python train.py --arch="tdnn" --model="audio embedding model" --dataset="songs of 200 made-up bird species, synthesised, often over outdoor noise" --train_examples=39062 --time_shift_ms=50 --input="waveform_16khz" --targets=["first syllable"] --num_classes=9 --embedding_dim=128 --norm="batchnorm" --activation="silu" --depths=[14] --kernel_size=3 --wave_channels=128 --wave_strides=[5, 2, 2, 2, 2, 2] --widths=[320] --am_softmax_margin=0.1 --am_softmax_scale=30 --init="small_normal" --optimizer="soap" --beta2=0.99 --lr=0.0015 --beta1=0.95 --shampoo_beta=0.95 --eps=1e-08 --precondition_frequency=20 --max_precond_dim=512 --merge_dims=false --one_sided=true --adamw_lr_other_params=0.0015 --grad_clip=0.5 --adaptive_grad_clip=0.1 --steps=6700 --batch_size=128 --epochs=22.0 --lr_schedule="cosine" --final_lr_fraction=0 --warmup_steps=330 --weight_decay=0.1 --adamw_weight_decay_other_params=0.01
Rows from block 4 of a small audio embedding model, named by matrix and row number. Each number is 50 + 12 x the weight over its row's rms, rounded and kept within 0 to 99. All counts start at 0. After the name is the row's rms in percent of the matrix's.
After each channel's rows are labels from the 100 clips, of 14976, where the channel reaches its highest value: "responds to" is what is common among them; "peak on" is the class under the peak. Only what is clearly more common there than usual is listed. The data: songs of 200 made-up bird species, synthesised, often over outdoor noise. In brackets: how many of the 100.
# conv: width-3 conv, dilation 3 (model.blocks.4.conv.weight, 320x320x3, each kernel summed), inputs 240-319

conv.189 115:45 75 45 29 34 42 50 57 51 43 62 39 43 32 61 37 65 74 45 59 89 54 72 44 22 39 53 48 60 58 50 37 28 34 38 65 38 38 65 62 56 54 30 60 41 47 53 39 43 52 46 29 48 53 45 22 46 48 57 48 33 58 65 52 38 48 51 29 48 56 71 30 41 47 47 30 66 41 60 65
responds to: upsweep (95); first syllable: upsweep (58)
peak on: upsweep (94)

conv.188 094:49 52 39 36 43 35 50 59 28 49 32 23 35 42 37 58 54 38 51 43 37 49 51 39 63 54 49 42 38 47 67 44 48 59 37 20 44 50 45 24 62 55 39 52 47 51 41 68 45 48 36 41 53 47 67 52 52 56 40 54 51 39 57 48 49 48 54 21 66 61 09 38 40 65 35 82 38 27 65 48
responds to: click (61); first syllable: click (45); first syllable: downsweep (40)
peak on: downsweep (33)

conv.262 096:47 66 59 58 44 46 73 63 39 45 47 50 51 51 41 49 55 61 34 57 38 57 71 55 41 48 50 54 53 49 35 56 60 48 39 47 77 80 60 38 60 24 40 33 30 59 28 62 62 13 48 33 47 56 49 52 50 55 37 72 60 41 49 51 45 73 53 38 61 57 43 50 43 51 64 50 47 45 62 52
responds to: harsh note (54); high song (52); first syllable: upsweep (33)
peak on: upsweep (39); harsh note (36)

conv.198 099:52 79 53 29 55 49 47 44 51 39 47 46 52 57 41 55 71 54 64 30 19 45 79 50 38 34 61 26 62 54 54 41 55 39 26 39 52 39 67 33 60 43 42 73 48 62 54 38 34 55 39 33 47 64 48 41 35 35 42 43 39 50 55 36 37 51 43 49 51 53 35 50 46 44 45 56 48 42 54 66
responds to: pitch: low (70); upsweep (53); dip (52); arch (48)
peak on: upsweep (52); arch (48)

conv.47 104:58 46 56 51 55 44 60 50 65 67 48 44 51 61 40 28 52 30 35 48 60 40 56 30 45 67 54 37 27 39 35 48 60 32 35 58 46 64 71 28 47 44 41 23 52 57 47 41 70 56 61 45 50 32 47 46 36 15 35 27 35 67 43 68 54 56 44 38 61 40 58 55 37 50 52 51 37 44 33 62
responds to: steady whistle (96); low song (88); first syllable: steady whistle (76)
peak on: steady whistle (95)

conv.299 099:54 65 46 35 40 42 44 41 36 26 73 33 52 59 48 46 70 49 62 58 66 33 71 56 37 37 44 74 58 51 41 41 45 37 34 37 58 52 65 42 53 31 40 64 48 49 39 38 39 58 43 25 50 36 68 46 27 74 45 50 49 54 40 47 47 37 31 33 55 30 45 49 38 52 45 61 52 54 53 51
responds to: upsweep (61); dip (57); first syllable: upsweep (56); first syllable: dip (30)
peak on: upsweep (61); dip (27)

conv.224 116:43 67 71 51 39 44 40 52 58 29 49 43 38 56 65 43 54 55 34 60 37 31 37 48 49 34 39 53 60 70 48 33 55 61 27 55 47 49 37 68 80 53 57 45 45 51 55 38 34 44 66 30 43 62 63 61 44 58 27 62 50 34 50 54 42 58 65 63 49 45 73 44 62 35 67 52 57 34 74 45
responds to: pitch: middle (65); first syllable: upsweep (35)
peak on: arch (31); upsweep (27)

conv.77 092:42 53 83 42 56 33 47 45 33 34 85 55 71 76 52 46 75 64 59 48 18 68 56 44 50 39 48 61 66 58 41 67 46 60 58 45 64 54 47 43 65 50 56 42 41 53 52 57 30 33 31 55 51 47 35 53 28 34 30 62 56 34 50 49 37 53 45 57 30 36 45 28 40 38 41 65 45 43 61 53
responds to: click (85); high song (77); fast repeats (76); first syllable: click (68)
peak on: click (80)

conv.263 089:43 48 59 58 51 46 40 37 47 58 54 41 54 65 53 54 60 45 49 71 56 48 40 65 43 70 47 64 49 42 31 43 41 61 48 39 66 55 43 84 77 65 40 77 35 52 35 71 40 65 48 42 40 78 33 42 72 68 64 52 38 53 55 56 61 64 57 43 72 54 45 39 56 45 80 42 61 58 47 49
responds to: high song (61); dip (50); first syllable: downsweep (49); first syllable: dip (35)
peak on: downsweep (50); dip (48)

conv.68 100:47 62 51 42 48 54 51 49 29 58 52 35 58 82 44 64 57 37 49 67 29 43 44 49 52 56 44 56 31 59 62 58 50 44 47 38 41 25 48 72 49 61 44 79 60 68 50 58 46 58 43 40 44 40 61 43 46 57 61 49 54 23 63 49 47 61 37 26 60 40 33 40 57 53 61 65 53 29 62 72
responds to: pitch: low (71); dip (67); downsweep (63); first syllable: downsweep (53)
peak on: dip (67); downsweep (32)

conv.211 091:33 58 61 43 61 39 43 63 47 43 50 27 47 59 46 63 48 44 55 42 53 57 55 54 47 63 28 36 49 44 52 51 56 32 46 43 60 63 48 49 39 53 48 47 30 57 67 45 36 72 53 66 40 44 45 66 63 57 48 38 43 42 50 40 60 39 59 44 49 44 49 40 27 52 36 46 59 48 30 62
responds to: upsweep (46); first syllable: upsweep (42); arch (40)
peak on: upsweep (28)

conv.257 101:52 65 42 49 28 56 60 43 46 56 43 43 45 44 45 55 66 44 55 58 43 47 48 37 44 48 49 36 31 60 34 36 47 78 60 39 40 67 56 52 44 32 52 59 46 49 38 61 61 46 57 43 39 63 52 44 51 53 53 53 28 62 59 44 25 37 56 53 40 47 72 54 36 35 38 44 56 75 43 47
responds to: pitch: low (99); fast repeats (91); warble (71); first syllable: warble (70)
peak on: warble (37); steady whistle (37)

conv.96 106:39 49 55 50 57 29 36 34 24 47 43 52 60 56 73 43 44 57 32 49 34 55 55 49 39 44 42 69 52 35 26 54 69 51 61 44 50 44 48 52 56 49 54 52 56 87 14 43 55 54 54 66 47 60 52 45 58 56 42 41 55 51 55 47 49 46 47 73 50 27 67 35 51 34 39 44 81 85 47 36
responds to: upsweep (91); fast repeats (57); click (50); first syllable: click (50)
peak on: upsweep (88)

conv.97 089:39 46 45 52 55 48 32 45 51 21 61 58 35 68 64 53 44 33 41 71 60 57 50 66 36 42 58 44 46 48 40 53 39 51 47 35 42 50 52 59 34 63 38 66 30 64 61 42 31 54 56 48 46 32 38 49 53 59 54 51 35 60 41 70 42 52 55 45 60 64 46 39 38 40 71 46 68 49 39 57
responds to: first syllable: harsh note (30)
peak on: arch (27)

conv.50 104:37 66 63 57 49 45 60 55 41 40 36 61 30 56 61 37 48 45 54 35 25 52 54 38 60 50 26 52 61 64 53 51 71 47 17 39 60 44 32 34 47 24 43 47 29 66 23 48 37 66 23 27 52 48 50 39 40 43 40 67 48 45 45 43 63 61 42 61 45 38 33 33 46 26 48 40 41 38 49 54
responds to: arch (82); first syllable: arch (67)
peak on: arch (78)

conv.240 116:55 65 62 40 64 31 42 52 40 55 51 44 44 70 54 46 44 52 60 36 17 57 61 56 57 44 62 30 66 50 58 63 76 30 25 32 65 58 54 22 54 49 38 55 33 70 53 39 45 58 35 51 57 32 44 56 26 38 42 60 57 63 30 42 37 55 57 60 42 63 26 33 32 55 39 55 29 40 68 54
responds to: arch (62); first syllable: arch (50); warble (46)
peak on: arch (62); upsweep (36)

conv.319 100:38 73 50 41 48 48 80 41 53 45 85 54 55 62 35 41 64 53 50 46 51 43 51 53 50 86 43 47 55 36 61 50 63 38 34 44 57 72 61 57 36 60 55 66 45 47 52 52 44 49 26 56 50 51 55 44 37 51 67 48 36 58 26 42 33 43 61 49 48 64 36 31 35 43 45 57 32 50 39 76
responds to: first syllable: steady whistle (37)
peak on: no call (88)

conv.19 103:53 50 46 37 63 52 30 29 32 35 58 27 63 48 54 59 56 55 42 43 53 45 44 66 50 70 47 45 23 65 40 42 44 57 39 52 38 44 43 45 44 44 54 72 50 55 44 51 53 52 48 34 47 34 30 52 55 59 46 57 50 16 31 45 53 43 56 36 54 51 38 52 31 31 44 60 45 45 44 30
responds to: harsh note (55); first syllable: harsh note (34); first syllable: click (25)
peak on: warble (30); dip (28)

conv.147 098:44 41 59 42 45 37 61 43 47 44 50 59 40 75 29 27 54 47 43 45 28 39 44 35 58 77 47 42 70 24 61 48 47 42 48 44 91 34 40 48 47 71 41 60 37 79 67 34 41 62 43 56 39 69 33 43 64 23 37 57 47 52 51 56 43 40 45 50 51 52 47 35 44 48 56 54 43 27 40 51
responds to: fast repeats (66); click (53); upsweep (50); first syllable: click (41)
peak on: upsweep (34)

conv.252 089:44 47 41 56 54 42 43 48 31 43 54 61 45 34 42 35 72 49 55 39 54 37 65 55 54 41 59 46 48 42 75 56 47 55 32 44 30 54 70 23 61 29 46 35 37 77 28 17 38 64 63 61 69 28 59 54 19 56 74 69 42 56 19 38 49 34 49 53 44 64 39 60 52 48 59 46 41 52 38 54
responds to: rich in harmonics (70); high song (63); dip (56); first syllable: dip (37)
peak on: dip (56)

conv.276 089:47 54 29 40 42 67 45 46 22 55 45 66 40 47 46 55 53 46 30 54 52 42 45 54 43 40 49 49 59 68 48 53 57 58 34 52 49 53 42 43 55 59 41 51 61 64 64 51 32 63 37 48 66 73 64 39 37 53 35 30 56 45 51 38 42 47 51 45 17 47 35 46 46 47 42 49 47 43 64 87
responds to: downsweep (88); low song (75); dip (49); first syllable: dip (44)
peak on: dip (49); downsweep (43)

conv.222 094:62 48 41 54 55 65 52 23 43 62 33 54 34 69 22 36 48 41 39 51 47 34 27 48 38 68 56 43 36 57 38 59 67 34 31 71 59 65 37 40 39 47 58 40 44 47 41 71 54 52 33 32 35 24 51 26 48 49 94 32 54 58 40 29 59 44 63 25 57 43 49 64 43 48 39 64 24 54 46 38
responds to: harsh note (99); first syllable: harsh note (84); rich in harmonics (60)
peak on: harsh note (95)

conv.241 089:41 50 29 69 56 53 44 39 21 51 34 53 43 50 55 59 42 50 57 31 47 59 50 48 43 39 49 65 36 36 36 41 54 64 69 30 36 62 41 39 39 40 55 58 48 66 40 63 52 64 28 61 35 44 42 59 70 70 56 37 60 50 53 39 51 42 55 57 51 44 30 35 51 26 43 68 57 73 58 28
responds to: first syllable: arch (32)
peak on: arch (30)

conv.243 097:56 37 60 30 34 37 67 60 61 55 44 53 43 51 48 45 51 70 61 50 63 37 62 56 43 62 32 42 70 42 77 62 35 51 64 47 58 56 39 33 45 61 47 48 35 46 84 45 35 54 59 63 36 47 48 35 34 53 80 42 44 66 49 59 59 48 19 35 33 38 45 59 52 46 52 50 38 44 51 64
responds to: harsh note (58)
peak on: harsh note (57)

conv.242 092:38 67 27 62 64 35 53 38 53 77 39 74 36 53 51 29 42 53 41 33 46 55 59 50 57 58 52 51 49 45 53 79 62 43 83 50 49 56 51 28 59 82 30 60 47 67 45 51 37 42 53 46 58 62 54 42 52 50 62 46 46 32 60 35 56 48 43 42 48 36 69 49 39 52 31 43 58 23 35 40
responds to: dip (45); buzz (36)
peak on: dip (35)

conv.137 091:42 62 57 59 46 16 70 58 42 36 57 50 43 58 29 43 62 57 35 34 19 42 54 48 54 47 45 44 64 59 46 67 52 28 38 43 66 33 65 33 68 34 37 38 39 71 50 40 63 36 45 38 55 40 52 42 39 22 45 57 46 48 64 34 32 52 44 58 37 66 54 44 63 43 48 45 37 40 51 46
responds to: click (97); first syllable: click (86); fast repeats (78); high song (53)
peak on: click (97)

conv.41 092:45 45 47 61 71 44 60 56 37 57 59 52 35 68 27 34 49 54 62 42 34 49 53 34 65 54 51 54 53 56 71 49 57 75 34 60 42 34 47 37 61 59 49 58 41 80 54 47 40 61 46 53 63 53 51 46 26 30 39 33 57 38 57 43 49 49 41 71 31 40 47 44 37 53 49 50 42 48 50 60
responds to: harsh note (69)
peak on: harsh note (68)

conv.44 113:47 46 46 35 35 30 45 32 47 44 50 34 45 55 30 49 65 49 47 44 43 54 50 64 35 39 52 37 25 52 44 37 47 36 55 54 17 62 63 27 32 47 38 54 46 60 46 44 63 56 56 32 24 42 38 59 55 24 48 56 35 57 33 42 49 44 42 38 46 51 64 54 35 51 28 53 49 64 44 47
responds to: fast repeats (46); dip (40); first syllable: harsh note (28)
peak on: dip (39)

conv.194 110:70 28 52 53 53 46 46 37 60 64 39 27 47 65 38 58 42 44 64 48 30 41 53 33 46 53 63 63 45 70 54 43 61 54 60 42 54 47 51 54 50 69 41 60 39 44 72 60 45 78 47 53 34 57 16 46 47 49 40 33 45 48 51 32 50 44 57 49 39 49 52 39 46 82 42 42 36 46 58 54
responds to: pitch: low (69); click (55); upsweep (55); first syllable: upsweep (39)
peak on: upsweep (42)

conv.167 097:52 78 43 38 37 35 43 53 47 39 52 43 42 42 41 65 55 45 34 48 38 30 53 50 39 37 54 48 45 47 42 39 60 35 49 30 24 56 69 48 40 46 42 50 46 43 42 65 44 53 51 56 28 55 52 34 38 54 56 25 37 55 50 36 58 55 44 46 38 48 41 38 41 57 44 67 42 40 63 50
responds to: fast repeats (50); click (46); first syllable: click (30)
peak on: click (34)

conv.86 103:63 56 45 53 48 29 47 59 51 70 69 54 41 42 59 39 51 37 53 58 45 33 47 53 59 55 61 34 32 67 54 68 35 63 31 80 39 41 64 51 46 44 53 37 60 55 41 56 52 43 40 33 38 45 55 47 54 62 70 26 55 50 34 40 43 57 57 58 50 59 48 43 38 67 40 58 35 35 55 57
responds to: upsweep (73); fast repeats (52); first syllable: upsweep (45); click (35)
peak on: upsweep (73)

conv.133 108:56 48 26 49 42 38 52 38 55 46 15 26 46 40 46 45 48 63 53 51 19 52 51 74 47 52 51 39 41 44 58 43 32 37 41 58 31 45 37 43 64 49 60 53 53 33 43 53 53 48 61 41 43 47 47 51 77 50 63 58 63 52 48 44 51 40 44 41 58 46 63 60 47 42 40 61 37 47 49 42
responds to: pitch: middle (76); warble (58); first syllable: warble (56)
peak on: arch (25)

conv.214 087:54 47 46 39 52 40 40 55 45 63 55 35 30 59 34 49 32 43 57 45 49 66 69 49 54 32 34 64 49 53 60 48 38 62 40 55 33 45 60 34 44 54 48 49 53 78 52 51 45 60 75 59 43 30 40 43 54 43 55 22 28 53 74 51 35 46 36 47 54 68 47 37 38 55 34 59 47 48 52 63
responds to: first syllable: arch (31); first syllable: warble (26)
peak on: arch (28)

conv.313 099:53 59 48 56 48 53 44 43 37 77 45 34 45 82 43 56 46 37 46 53 29 37 47 37 41 64 63 70 40 53 39 51 54 24 49 27 69 41 48 49 32 48 64 60 51 57 40 72 57 37 43 32 35 48 54 41 42 55 82 42 57 36 47 42 35 61 43 46 38 61 23 36 45 41 47 72 53 46 67 43
responds to: harsh note (58); first syllable: harsh note (43)
peak on: harsh note (54)

conv.183 092:52 53 44 42 49 53 42 31 46 54 64 84 53 51 65 22 54 61 48 48 39 43 59 53 44 62 54 36 46 37 47 84 60 36 56 69 60 51 53 61 48 48 45 61 43 75 47 52 45 38 32 37 53 66 48 24 49 42 40 46 51 49 56 46 54 46 31 38 59 43 75 29 37 41 44 58 44 42 43 45
responds to: downsweep (91); first syllable: downsweep (88)
peak on: downsweep (91)

conv.227 080:41 63 69 37 66 51 51 51 33 59 55 46 56 53 46 29 70 52 63 60 49 46 35 48 57 53 48 34 49 55 64 60 56 47 43 64 46 42 67 29 38 38 20 59 51 54 56 41 52 49 31 39 59 37 43 39 33 37 37 71 25 70 47 55 52 58 63 11 50 69 47 48 38 49 61 33 31 33 37 74
responds to: steady whistle (80); first syllable: steady whistle (64)
peak on: steady whistle (79)

conv.274 109:49 66 54 53 44 22 45 59 58 57 46 37 55 38 52 58 51 40 38 52 24 56 47 65 42 54 53 29 40 64 26 53 41 61 32 42 48 62 52 52 60 68 50 71 69 47 59 66 65 39 69 57 30 37 47 56 31 66 49 53 48 52 80 60 50 60 64 49 26 70 63 57 55 50 60 58 38 39 50 46
responds to: low song (74); downsweep (72); dip (45); first syllable: dip (38)
peak on: dip (43); downsweep (33)

conv.56 091:50 38 44 50 47 44 46 32 58 48 41 49 39 60 40 18 52 15 67 50 57 50 38 73 24 60 48 37 50 55 44 47 67 49 45 76 66 43 61 46 43 60 34 62 36 51 55 35 36 67 49 39 23 59 07 27 50 32 39 44 25 65 43 49 46 36 60 41 57 67 53 74 42 51 55 56 45 41 40 59
responds to: high song (63); dip (51); arch (39); first syllable: dip (38)
peak on: dip (40)

conv.66 087:51 62 35 66 47 45 45 54 41 65 31 51 49 50 42 30 56 52 45 54 43 35 50 53 41 68 62 29 56 69 63 72 58 70 53 59 41 30 51 51 69 34 30 49 52 47 38 39 52 39 56 49 54 58 46 45 34 27 41 46 46 32 49 46 50 54 45 51 50 53 73 61 62 57 53 41 26 27 37 36
responds to: buzz (100); first syllable: buzz (98); dip (37); click (34)
peak on: buzz (95)

conv.264 095:44 55 64 49 58 53 51 48 53 62 71 50 52 61 09 48 47 59 55 42 60 65 41 34 44 50 43 70 68 48 51 49 42 28 34 36 58 37 32 60 52 28 40 46 53 50 35 56 48 36 50 52 54 41 52 53 36 57 56 33 56 63 57 39 44 41 37 44 32 49 26 44 50 47 41 65 35 48 72 50
responds to: arch (42); dip (38); first syllable: click (26); first syllable: dip (25)
peak on: dip (27)

conv.230 099:46 51 73 44 42 54 52 35 38 55 67 48 64 69 45 55 49 32 69 66 67 51 38 71 49 45 57 57 31 35 36 43 54 61 56 41 57 59 47 73 74 39 58 55 51 63 38 51 53 68 29 63 34 55 43 50 63 77 79 58 40 52 42 46 36 44 40 42 50 48 63 45 58 43 36 60 60 65 40 55
responds to: high song (55); first syllable: downsweep (39)
peak on: dip (32); downsweep (26)

conv.165 087:56 53 55 29 65 42 46 37 58 53 54 40 31 57 50 46 73 41 30 40 34 23 66 43 49 60 40 48 60 45 67 57 66 58 45 57 39 40 57 37 61 55 58 44 35 56 72 46 49 70 59 50 38 46 50 42 53 48 57 67 36 53 51 30 46 39 44 54 37 47 63 37 36 61 18 45 53 47 51 68
responds to: steady whistle (83); pitch: low (70); fast repeats (51)
peak on: steady whistle (25)

conv.187 081:28 47 49 23 35 52 34 63 35 43 52 35 58 72 44 36 63 66 62 43 65 39 49 54 44 50 27 56 59 51 51 45 38 44 36 42 63 62 51 38 42 35 42 41 53 57 48 33 70 46 25 52 48 46 42 48 46 55 51 47 39 60 51 38 27 36 45 49 42 62 50 36 49 22 41 35 43 54 66 68
responds to: steady whistle (73); first syllable: steady whistle (60); fast repeats (45)
peak on: steady whistle (73)

conv.209 108:57 38 57 55 45 61 32 55 71 64 57 62 52 59 49 79 42 61 60 58 37 30 41 42 65 73 57 68 38 64 49 46 48 72 63 44 65 46 41 57 44 37 65 70 54 32 67 71 39 51 36 60 41 50 53 50 59 72 67 48 60 47 40 30 57 66 54 59 38 49 25 39 50 74 35 54 29 46 54 45
responds to: upsweep (71); pitch: low (69); click (66); first syllable: upsweep (63)
peak on: upsweep (62)

conv.102 093:44 59 40 67 45 42 24 28 53 41 34 57 47 56 78 37 57 29 49 43 42 50 38 30 45 59 45 51 61 53 54 39 63 72 34 44 45 47 58 43 79 51 28 46 37 67 50 47 45 79 40 36 49 61 28 24 34 36 37 56 28 58 62 58 41 60 60 78 50 45 63 34 60 42 73 50 40 34 48 27
responds to: downsweep (98); first syllable: downsweep (83)
peak on: downsweep (51)

conv.34 102:55 51 55 56 58 56 67 56 65 49 38 60 41 51 39 34 54 39 48 36 45 37 42 31 56 58 44 25 63 46 49 25 59 62 28 60 69 44 49 39 66 43 66 26 53 53 38 34 48 33 28 50 48 63 48 66 61 48 41 38 48 50 27 48 38 37 63 55 46 68 41 51 53 47 48 70 30 18 44 38
responds to: dip (66); first syllable: dip (58)
peak on: no call (90)

conv.173 087:45 56 47 61 38 60 58 46 61 49 63 45 59 58 38 64 61 54 52 49 24 26 54 43 55 36 51 55 34 42 54 33 57 43 34 57 56 53 48 41 38 43 47 41 67 58 48 49 60 12 33 53 55 64 67 64 32 36 38 53 53 30 36 45 37 54 67 50 53 53 57 47 63 47 55 86 37 38 65 41
responds to: click (83); first syllable: click (69); fast repeats (58)
peak on: no call (83)

conv.24 082:34 65 37 49 48 38 51 44 56 51 30 48 36 73 35 69 66 46 45 63 47 45 52 58 50 43 65 54 44 56 41 42 49 62 32 50 38 36 61 53 55 55 40 47 49 68 40 70 28 48 48 31 38 61 43 47 44 22 53 28 49 42 64 56 32 58 58 42 51 38 55 38 57 33 51 46 69 43 46 43
responds to: upsweep (93); pitch: middle (87); first syllable: upsweep (79); fast repeats (56)
peak on: upsweep (87)

conv.109 091:38 73 40 48 45 51 48 52 52 56 52 47 54 47 42 75 60 43 39 27 46 34 72 36 43 65 58 55 49 51 45 43 47 63 60 38 59 44 60 56 66 95 47 70 55 58 67 71 54 56 23 53 50 71 52 40 41 60 32 42 47 31 68 57 61 48 37 59 41 53 55 53 61 36 56 49 69 44 45 58
responds to: click (100); first syllable: click (93); fast repeats (88); pitch: high (60)
peak on: no call (100)

conv.150 091:60 51 38 55 54 60 67 74 50 69 58 35 52 62 27 63 57 30 32 46 55 40 55 32 61 38 41 48 42 51 35 54 76 48 30 37 39 56 55 22 52 44 48 41 60 72 37 57 58 51 48 59 63 23 71 67 35 28 53 38 49 32 41 60 52 71 58 40 54 35 40 43 27 48 39 54 39 36 46 55
responds to: low song (79); downsweep (53); arch (49); first syllable: downsweep (40)
peak on: arch (49); steady whistle (37)

conv.71 111:28 30 67 58 48 51 40 34 53 44 37 58 40 67 64 38 42 44 57 58 46 56 36 47 64 55 36 56 54 49 41 78 63 58 56 64 63 30 40 34 45 48 44 68 33 57 52 41 30 48 46 51 67 64 23 55 40 50 38 38 64 47 41 48 54 64 58 58 40 44 46 52 39 47 53 35 31 20 55 39
responds to: arch (85); pitch: middle (78); first syllable: arch (70)
peak on: arch (80)

conv.163 090:52 64 34 37 38 39 67 53 52 53 48 42 45 62 58 49 74 65 76 52 53 58 53 48 53 58 37 61 39 48 58 63 40 38 56 66 45 41 55 57 56 46 46 63 54 66 54 54 57 47 44 47 21 67 44 43 53 56 58 70 48 18 52 46 47 44 24 35 26 56 60 55 46 41 23 50 79 44 55 45
responds to: pitch: low (86); arch (84); first syllable: arch (65); buzz (55)
peak on: arch (82)

conv.300 097:43 40 30 65 56 57 65 52 37 57 45 48 38 58 37 36 30 68 53 54 79 50 56 29 48 65 45 63 59 57 55 57 70 44 33 50 59 71 48 37 57 67 26 44 37 50 69 49 40 72 33 41 63 50 62 35 48 33 44 55 43 79 37 58 38 46 57 43 39 46 54 45 47 38 67 36 56 65 38 63
responds to: pitch: middle (84); dip (78); first syllable: dip (69)
peak on: dip (78)

conv.161 085:45 33 56 55 45 50 64 41 44 53 23 65 53 38 55 45 41 43 59 39 47 56 48 60 34 58 27 38 39 54 42 52 53 46 47 54 59 48 23 32 49 40 26 53 42 37 47 52 40 37 54 33 36 40 43 29 40 72 36 52 32 32 45 52 72 50 43 33 54 26 71 45 56 26 52 36 42 34 36 35
responds to: rich in harmonics (71); arch (56); high song (55); dip (47)
peak on: dip (47); arch (25)

conv.210 106:55 48 49 51 48 45 43 48 29 44 37 56 41 53 54 42 44 33 37 38 35 40 55 54 54 51 58 34 44 33 43 54 51 30 44 34 48 44 49 45 52 51 53 41 36 78 42 49 40 34 42 34 28 53 31 50 24 52 59 40 51 37 58 51 48 67 45 47 41 38 24 57 26 62 41 49 51 43 62 51
responds to: harsh note (48); arch (39); first syllable: arch (27)
peak on: harsh note (42)

conv.213 101:46 49 77 36 43 37 45 33 54 46 55 57 36 74 45 60 45 29 51 40 31 31 40 51 62 39 50 59 52 43 48 76 52 34 57 44 68 56 44 63 61 37 61 50 36 49 41 61 55 52 52 61 35 72 33 59 47 49 47 46 52 41 45 37 50 55 43 48 66 35 44 63 45 47 44 58 65 58 53 53
responds to: fast repeats (46); arch (45); click (44); first syllable: arch (38)
peak on: click (41)

conv.202 105:38 50 54 58 58 62 53 60 36 39 46 60 48 64 39 62 38 47 47 41 46 45 29 51 68 71 50 44 71 51 80 72 33 39 47 56 70 14 42 46 58 66 62 52 54 48 58 47 41 47 47 82 61 75 51 79 55 43 58 37 68 18 43 51 55 46 56 59 37 39 53 63 50 52 53 66 33 38 63 46
responds to: click (99); first syllable: click (75); fast repeats (68)
peak on: no call (84)